From a checkpoint of a small sound classifier.
Data: trained on struck, bounced, scraped and rolled objects made by modal synthesis, 78125 training examples, 53.2 epochs.
Rows from block 8 of a small sound classifier, named by matrix and row number. Rows with one number belong to one channel. Each number is 128 + 24 x the weight over its row's rms, rounded and kept within 0 to 255. All counts start at 0. Numbers have three digits each.
After each channel's rows are labels from the 100 clips, of 14976, where the channel reaches its highest value: "strongest on" is what is common among them; "loudest band" is the band of the loudest frequency at the time of the peak. Only what is clearly more common there than usual is listed. The data: struck, bounced, scraped and rolled objects made by modal synthesis.
# convs0: first width-5 conv (model.blocks.8.convs.0.weight, 128x128x5, each kernel summed), inputs 0-63
# convs1: second width-5 conv (model.blocks.8.convs.1.weight, 128x128x5, transposed, each kernel summed), outputs 0-63

convs0.99:088113082091122060118129116101121138098115086096170159150142138120113166146107182088156122130124140153129115123132076105115121105106141138111124116161142139127130107098121129153143147128146132
convs1.99:094087094138070103136098133107138128103124092108116144145137117115116147113117123120136138123122144125147105124159124139114081123098080082081125128121108122129133127117151128140118136126130113
strongest on: medium; one hit
loudest band: 250 to 500 Hz

convs0.48:091153118144159147094101157117085126103110118112102132136135110128168122098104131114159161147162099124111133135137115158113118097096139113162126161165118152148194150148181169132159101104121139
convs1.48:147162107140149162158089127168174167165169168164127119135114123112116136118117116119115115130120168121163098152141133123158140129146141146143115102168071147140135110113188110116099114110065129
strongest on: small; one hit
loudest band: 500 to 1000 Hz

convs0.122:069125137113134110111115142110100138122130128112118157142145100115136159142136148141126122156147112139120153112168143161144153103126166169154145156162145150135190140132175155139114139129144139
convs1.122:106116086153109112134122164148129149151149149148161111109111160162161119167165114164121113110148126100117077132116116111097116109135097127123101134147111128128135129133148133121136124140098135
strongest on: one hit; rubber-like damping
loudest band: 500 to 1000 Hz

convs0.117:101090120093130141067095153132085189126113145139105104139102142138164131117109099121146140142142118140125120152126114168132108132127155124115110137181135162138154142129168113169135161156134114
convs1.117:153149117158140156176108155167181165178179162170079174105174084093084110084082167089162170100091171132173087151085137160146122152152115155148068130111133111115123130133116133123135126138139120
strongest on: one hit; rubber-like damping
loudest band: 500 to 1000 Hz

convs0.37:121146110136148121110101146089120079091107100115109138128137145125157128141117138137149158144155131128132126141129144154137116116120144108149118162168118162148191154149193157128162095134121137
convs1.37:175167111149149165163095132172177170170172171174131124131116128124124132126130116135121111124125161134165095135136123121157136121145141149138123103167082146139135110115187109111105114119072123
strongest on: small; one hit
loudest band: 500 to 1000 Hz

convs0.59:145150111109135110148139134071128127140107101153132172147162130124120164108180179137141137136152125138123161130147130143114152127115172168165144122142147144147126124139126163154175143114140151
convs1.59:107083105101083097093134120090086101103092090102117128115114115125115127119121114116114115129114112122112115105143125120121127103131124115112127122114120112117117124104113121117125116106147117
strongest on: one hit; small
loudest band: 500 to 1000 Hz

convs0.127:141084147134097137125133156114122178151153134163105150151131149143128152131126113118174116127104142154136129138151107129127138112111176148129129087155142143157135120112170110155128156135138142
convs1.127:132159133155150161153120132129141134151147142136057162089154069072070097066066144076143155079075110097107111120106125133137108135120124142149084147092114138123122145126102140133147129110137124
strongest on: medium; one hit
loudest band: 250 to 500 Hz

convs0.85:170104118151119121095090147140133149133134131155143154117158161124145129121096170142143124102118130136109090138166146110116134135121148147137114134161088170149175161163199141106128104139112158
convs1.85:180150133136134168166124136173166164163169165180142183135134142139136150136141132125144143140135166138145132137142109124147168130165172182160143116148112140120147134143167103122113123130163116
strongest on: small; rolling
loudest band: 500 to 1000 Hz

convs0.29:105132123110145117128136125083102132112119104121108144127129115103159137141135134103162126145152112150096148098142128131115137072118169138117140153183150160148156117129172139158172142144147106
convs1.29:091115092119092111160127150161150164151156140138093135130124097099098131097092125088126128131103145092140076114121129126101069121094082094103081112126114112110104103104141110120123118115110123
strongest on: one hit; rubber-like damping
loudest band: 500 to 1000 Hz

convs0.13:176129135154137179137119173138138142148123126169135172122129144142132135110154137150159142108131129145122134134171109109142161132117155167156145132178106170136106178175114134125136147129119123
convs1.13:128091148108104145088127116085068080108086097118144143106141139142152120143142139148140146132136110128096147111135114119128147130130162124111135153112137129123113149156117145145140133132186129
strongest on: large; action: one hit; rubber-like damping
loudest band: 250 to 500 Hz

convs0.47:148120158120147161123142130147131169166161146164094125140124099125149135100127124144146130147154102130110156099147107145103138107124146150139148155161154141132145143120149148152116160126140118
convs1.47:127140107152132133131087145131128134131133134138110152082176125135124088124132175135175173092126136107145077144065142157161132141128125132130075146126096123130137138141110140138145135144107129
strongest on: one hit; rubber-like damping
loudest band: 500 to 1000 Hz

convs0.23:102092091093141125085115149086096158120092098142144123122135102132166123113123124107177118120133116134127129136134126137127107144100148123111106132174142139168128125124170123170131154124149120
convs1.23:108140100142125099184106142156179150130164146108073163135161075092074147072073157081154156122083160123149075134108114132145067128087086101112085126119124131120103124115129128137140136102130116
strongest on: medium; one hit
loudest band: 250 to 500 Hz

convs0.107:106137118131158142112108127143129157138118139130074140131124127096171124130174132140124162154172127120161185133101127184140137146125112112182123172174132149124168159142163181134120116120127135
convs1.107:172154124133153142144132126153154156159147153166137082123081118107117111116105081117075087119115147135159088150117119139136156160155132159140087119140072146144108132127152123139112138150093141
strongest on: one hit; small
loudest band: 500 to 1000 Hz

convs0.9:147131168112155145120132127154115153169173153160081149134125100125152127099133123132149128153159096122105143084144097130105139102136138154117154143148156139131145134126139140167118170114144122
convs1.9:152137108140140157128091121135131134142131127154097169074194121132115096116127195120188193079129156141139085126061148136144131141120130124133080108119120107114123120127125128119119123142097126
strongest on: one hit; small
loudest band: 500 to 1000 Hz

convs0.101:142124124117158120119127128135127149137123138132065135144130158094171147139126144137135139170172130131144148130101146204144129161145127104155135158191145170121159176173157161139099121155146151
convs1.101:150146105127133131166087128157158165159158149156137067139066130103126145123116071127062066136124140129143056145113126166135116169127105133122077134148063130134125138143143132143120142168095138
strongest on: one hit; small
loudest band: 500 to 1000 Hz

convs0.31:087125107113146118098099141110086149115097106112108143115133093105153130119135129125180141140148098141097141100119130136122119099103153124118117174188140170145179141148171141151146132114149118
convs1.31:132147093149130142175091160180192172176187183165109133138143106116111136104106140109137144126116161123151083135103111120124084121131087127124087108141123119118127104100154114110113107114102126
strongest on: one hit; rubber-like damping
loudest band: 500 to 1000 Hz

convs0.102:138146122099173131123147109115125133130115125138101125160149135106169156125155174153146165186181120114130168133122134197134139137134114119170135162167162155114154153141130176134102128148156152
convs1.102:132145091122137119144106117132148143131127127125139067139071128113125139123113063127062067131122138127142095146101145155133119157111107112116101139148067155146132150144132145158132161164094150
strongest on: one hit; plastic-like damping
loudest band: 500 to 1000 Hz

convs0.25:102150122094157130116127145110113128115115114113121141148135113132162142136137148117150155163171114110112153093147132155143148076103141137166147164145151123149187116126184174140120137093142124
convs1.25:134139080139133122150096136161153160162167164152124093126104114102116123116110096109098097123104159136142085124102139103148137110135136141126086121161076153146128129117157121128118131118091136
strongest on: one hit; small
loudest band: 500 to 1000 Hz

convs0.103:125136125096164127113144112108117124140116115143102124159147132095174156123149174153136155181176119115134164125116132192136132134138117115168141153154160142108153151145146181132096127140149155
convs1.103:141139086127135123138105122137138144128130128131149074133068132112129144129114066128060065128123138128138094141116145153135119145114110111112105134147060145141135145140135139149131155159094143
strongest on: one hit; small
loudest band: 500 to 1000 Hz

convs0.6:164113120144123174124128149105142135166144112160129206135152151113131167136175165135167156126131147137145147134130129123133149121129160162176138151140137119120155107125141153127176131109138143
convs1.6:112093135111109113097138122086093087096086090102149127122117151150159124151160125151117123132157124133118150117134118116126145121131155128127134122136136128130134131120149129120122119128145131
strongest on: small; one hit
loudest band: 500 to 1000 Hz

convs0.109:115138099139159132096103140126109134156112123133083127118130140116172118127138124138146149139165116127139147140105119169134105133123141087151118172181137168129193169172168164138115116134138129
convs1.109:161154124155137133163078134162159163154159158164127086137099108093114139102105095108090100127104145116148070144129120155148129169149104152133058107147104128137097120130164109125099112128089126
strongest on: one hit; rubber-like damping
loudest band: 500 to 1000 Hz

convs0.114:157140116118142130135124121091133078124127102139099178139154149095141149137137154139137146135152149141149126137133142147160146163133143134151134123148127159111145140147104155090142085130129164
convs1.114:135101119116108099081137130070100065080076078074127163115143128140119143133129136130141129112132138158088141097147118110134140072138154125124140106110122091109105110107134116112116110075145106
strongest on: one hit; rubber-like damping
loudest band: 500 to 1000 Hz

convs0.40:119119146094148133087111140130084173128129143136086107120096115113145118101097108127140125143146091138101123090133101149137122083116171120121139168161150135103145129119161130152114156123132100
convs1.40:166181091148161152171081135164168161169169165159096175106182109121109096109120179110176176092118159130161083145079158152134145150141111138140055114138124121125119115130135123116124116140110135
strongest on: one hit; small
loudest band: 500 to 1000 Hz

convs0.106:101151125149157135140135122102140115141142118114130126125150122105158162146155177122151159130165147136149161103115104147135146096128132144159146163149137124110179114120155185130160122114134167
convs1.106:126123131125135135120133128134142135138134142144145106124093144134141132138127095137100103135136139134150109128139117136136133147136130117114131115146092147142114136137164124135112127159099124
strongest on: one hit; small
loudest band: 500 to 1000 Hz

convs0.115:152120163092146155135143117144130181156151145159088129139127102102151138095111129132154130140152097124104144091141089133105142092118140152136151158159151143119121135118149147151115160117134128
convs1.115:125139100145134147132096124132124130131128130143109165065188128137123075125135190129184183090135125114130068133067160161149131140124123131134079130135101126133139122132118126127127132147108128
strongest on: one hit; small
loudest band: 500 to 1000 Hz

convs0.54:114146125149139151127115150111118139141123126133080166145161149107150177145164176118158144151160139153131155104114127155126150120129139162164140146150143139146197126130175177130151107123146161
convs1.54:132117127132139138114125139141123134135141146148128118116113127122121126132127124130116122132132150143138093120117115105131141113149144142144122110147082117135127114109164111118106112119078115
strongest on: one hit; small
loudest band: 500 to 1000 Hz

convs0.63:176075126136092164130119159128156159130129121154130195117133152152100131137111136147146110098089160147147097138131137107155132140116145129090123113187113178150131157164156085134134137152123152
convs1.63:146155127127142127149115113115122130119131118104063178116151078074063122057061147066145150109065137151092114110139114117124109118109158125130145126122117136136120130132132121139133131102166137
strongest on: one hit; rubber-like damping
loudest band: 250 to 500 Hz

convs0.121:180089134177105163125113170126145154143166140153143200126152159125119143132119166134168122121107157147138108136164135128161134137124148122118125111183114177156140142154156122125108139139119162
convs1.121:166144121128133160127120130116097124125117120116097188111142106110104122099113141113137147118106160184096137113156147122116157117154171170155175121124101129124131119123128108120120126126179118
strongest on: large; one hit
loudest band: 250 to 500 Hz

convs0.93:074133138102130097090109146137103140081086144093093086117087089101138105119128082130091126149140081107110138084126124131126110042088128086099133148150138147126173136127162122156126153113129105
convs1.93:154159093151143157157098152167169165163166162158132159128149137142134114137139149134154147123141158112160123163074171137166143141151143150143075135174104158151168133141180127132132135129103151
strongest on: small; one hit
loudest band: 500 to 1000 Hz

convs0.28:119113130094121145080118155142091180123094146134100124109092114164137081099115085122113134112115100139101123128110100117114100118117139130112109101142138131153118124132167089173148170156136136
convs1.28:138158121137152139176120124148168146144155140127064207089198074094068114074075190088190194064081148130144107151098148145145124145132132142141097133125148136118112126124118129125135128119148127
strongest on: medium; one hit
loudest band: 250 to 500 Hz

convs0.62:100157109105142114142128128074123125137110107134103156143155128102118175123187168127139139148161125134121168107119114153119157121127156160164145134164149154157142126134133166150175146118145143
convs1.62:090095112118105105122145132139117138139132139119132118115105129130125124127122108118108117140133131111124102116131125116107113091127129120123126117133105116131116124111139119126122122109122107
strongest on: one hit; small
loudest band: 500 to 1000 Hz

convs0.80:186107137151121102098103135140085143131131153156191123130169150141133104126129174161140134114124116106095102128176167100109130144140152153135119086140112140123109164163146121102118117129119135
convs1.80:178140151144130154136180110135140137133139137125157165131113128116118156126122113121112105108111094128081189121185097108076114108116140126115164139131140142130123141149141150151141153130169148
strongest on: medium; scraping; material: wood; material: plastic
loudest band: 250 to 500 Hz

convs0.108:123140123113166135117141127106122121145122131143081122145151138104170142131157161148132145163181123124135177126122138191128135145140113114175134144170150162126144161159163183125099104156149155
convs1.108:153142106137140123140097111146149151138142140139157075140059137114136141132120063130058060141121137117146083145112127158125140154140121142129091130158065147147138146143155135145118144161087136
strongest on: one hit; small
loudest band: 500 to 1000 Hz

convs0.10:125130156106160133115129137158117168145158152144090131132115089121152123100130116126150124153161097122103137083141112134117136084131146150113154150162155141136147139124155137182115183107141121
convs1.10:145147105141146160137102131140137141146142133149097180071200115132111092115120200115198201075127157149151078137066154134148134141130128134138070109125128112117122112125127125118121120135115125
strongest on: one hit; small
loudest band: 500 to 1000 Hz

convs0.110:113142119161148137114109142102131113135139133126126142111150143113169123138118132113175149132157131135129124127132143141139107117126139116104121177188119181149185161156171161134156103131131154
convs1.110:140134115139119142158092153188176177168179172158141145126139137160151150136137141128134146132147163122160076133121093141155113133152125153135095089128114124135093101120149093102095095101111112
strongest on: one hit; rubber-like damping
loudest band: 500 to 1000 Hz

convs0.72:125126105142142128105085168103114115100111102102099164122134140136155131125123147136160149125146139146125123137142113140125131115101147111153129155174112162159193139144199150129165111117112132
convs1.72:176156109144140170159099135173176168166170172173131132132119123121124137125125120126122118135121178141161125139138139124161155129156164163150141112171083156146156129132182122125109127132091147
strongest on: small; one hit
loudest band: 500 to 1000 Hz

convs0.67:092134105127148139087088156115095109098101114107107118125130126138157119104134115124144152143157103122127141109127105148119110091094138096142120158173114160145195145140198152130139110115114125
convs1.67:171161105157145166160082128169170169161168171164129122143116124120128129124128116121117114132121166121169106157115143125163157136159168166153109123182076160157166130126191122127113128128074148
strongest on: one hit; small
loudest band: 500 to 1000 Hz

convs0.69:172097136154127160136118180140146152140161141145127190121131157125115139148114148153160111105114158151151102148149160126176149164125148115134143127148101145137112143182130130114125125128110148
convs1.69:155133128118125143116112127113093125115120116128110181126134103117117144104114137113136137120115147155087155107119134098138173096169169186155161131121123137119130144145129130136118126108181117
strongest on: large; one hit
loudest band: 250 to 500 Hz

convs0.104:143139128125162145115133122119121118149132133147077122138139146110170142118158147149133146179175118125135181126107137209129131152145122112161136165182144170120161171158160175127116114155144151
convs1.104:147152106133138130152091127153154154143147146146147073136070131111134142128115071132068071135124142125149069145107128156140136163131117133131083136154072142149137147151146128144123147157092137
strongest on: one hit; small
loudest band: 500 to 1000 Hz

convs0.71:161108132158116174126112174128140128149141129153115188113130148111109133130117132135142112108122137142133117129149139117160150132125142133148138127179101174157140162179142137104102114121115130
convs1.71:138135154119136150129124143127104126135127133149162165129137142155161143156159138158141139136144135140112152119132117131144157127146172155138139160125127141126128160171135145157141137151185132
strongest on: large; rubber-like damping; membrane
loudest band: 250 to 500 Hz

convs0.89:112122126103125135116123086120138123148152109142073102114090095113127107082142097119122117140129094109125151104093112132128130117132127127106142150109148105137175133108141118158082130094134103
convs1.89:144147126155147144134132142138135141141138140129140176124171142146137119142145168141173169102147138135136151140123153131146139127136146135138126143164105158152170143134161142144139145132101156
strongest on: small; bouncing; rubber-like damping
loudest band: 500 to 1000 Hz

convs0.49:097097097071119118121126134103099147119106108122104161133123144131137153142123135100175105144128131140129139105108108134150123107110149126110121130153160139166146108117156117167123146119155118
convs1.49:115124099155106084175119156141170136124152139103091154130147088102088134088088148096138145123098142137132066132114124127126063114100086108119091118120114116133105109099139115113130106101104115
strongest on: one hit; medium
loudest band: 250 to 500 Hz

convs0.22:179090119179092169134118168138149141149146141163160189115157157137104133121120160151151127100097147143139101145148134124131133154125146124104128142176105158159140167165152102124124126147124165
convs1.22:149166147135145135162132118119113142121139128129094187141129088095089146087084128091130132123094152163126129128149120134121126139126164150140159116102103120124107121134128118126112127137177116
strongest on: large; one hit
loudest band: 250 to 500 Hz

convs0.86:103111124104128103101118110113114137134135118133096092114083118136143086073125079105081100110124087138120149108127077120115121119121142116119131137148141138130170132097144119155074137104126104
convs1.86:146156128151156145145132140151148148152153150141135179123173141146138124141139170136175173110150148129149145148126142133145141135142139141143118144169103157151163144138162144143144143125112153
strongest on: small; plastic-like damping
loudest band: 500 to 1000 Hz

convs0.53:165148140118144151149137128113139140142142123139062187150149148113140178146140157126166117151162145157137147128145121150163155126129173145123156161169143146141144136140131155143144125114139131
convs1.53:121096121123099117114102152149119144135139138124126136109109132132144092124144122135118121140148123119099101104099108104106106076131120132135111113127112111101121095099135089093098084067132099
strongest on: one hit; rubber-like damping
loudest band: 500 to 1000 Hz

convs0.14:124092144131140142088123156133083185140143146139119138131099127156166112103125100114135132133136091125094130123131090120104113096111147133129127113154135142154120125126167109176141171133138095
convs1.14:157156115140161164165125124150160145171158157155062189089191081087070110076075186086177189070086149134147104128103131151149120147138115146142086128093134119115103129128092134132136125133137124
strongest on: one hit; medium
loudest band: 250 to 500 Hz

convs0.51:149165134154159141151136145127135145125127116130112156152148141123140172132171173138147137157165135140130168119145131157135162111129152179157155162148153132143174129131148183141142134108147151
convs1.51:120097127122121119112112131137108128131135132119153137106102151137148125158145109138104110137146140133120080110127126115125112093134146128125124114133093120120119111101147117117118109102108109
strongest on: one hit; small
loudest band: 500 to 1000 Hz

convs0.70:139099143119123142084113170153084194124097158140103121111085149141141086112132089119116117111110106133098111123128109124115116100103147142129119116149122140143100139142152103160144161164130106
convs1.70:158158137143152162161133132146155141148149144144075199083190086095079092086091183090181187073094151131154118166096153165166134168144137153151099139122157133120118131129107129120135117119165123
strongest on: one hit; medium
loudest band: 250 to 500 Hz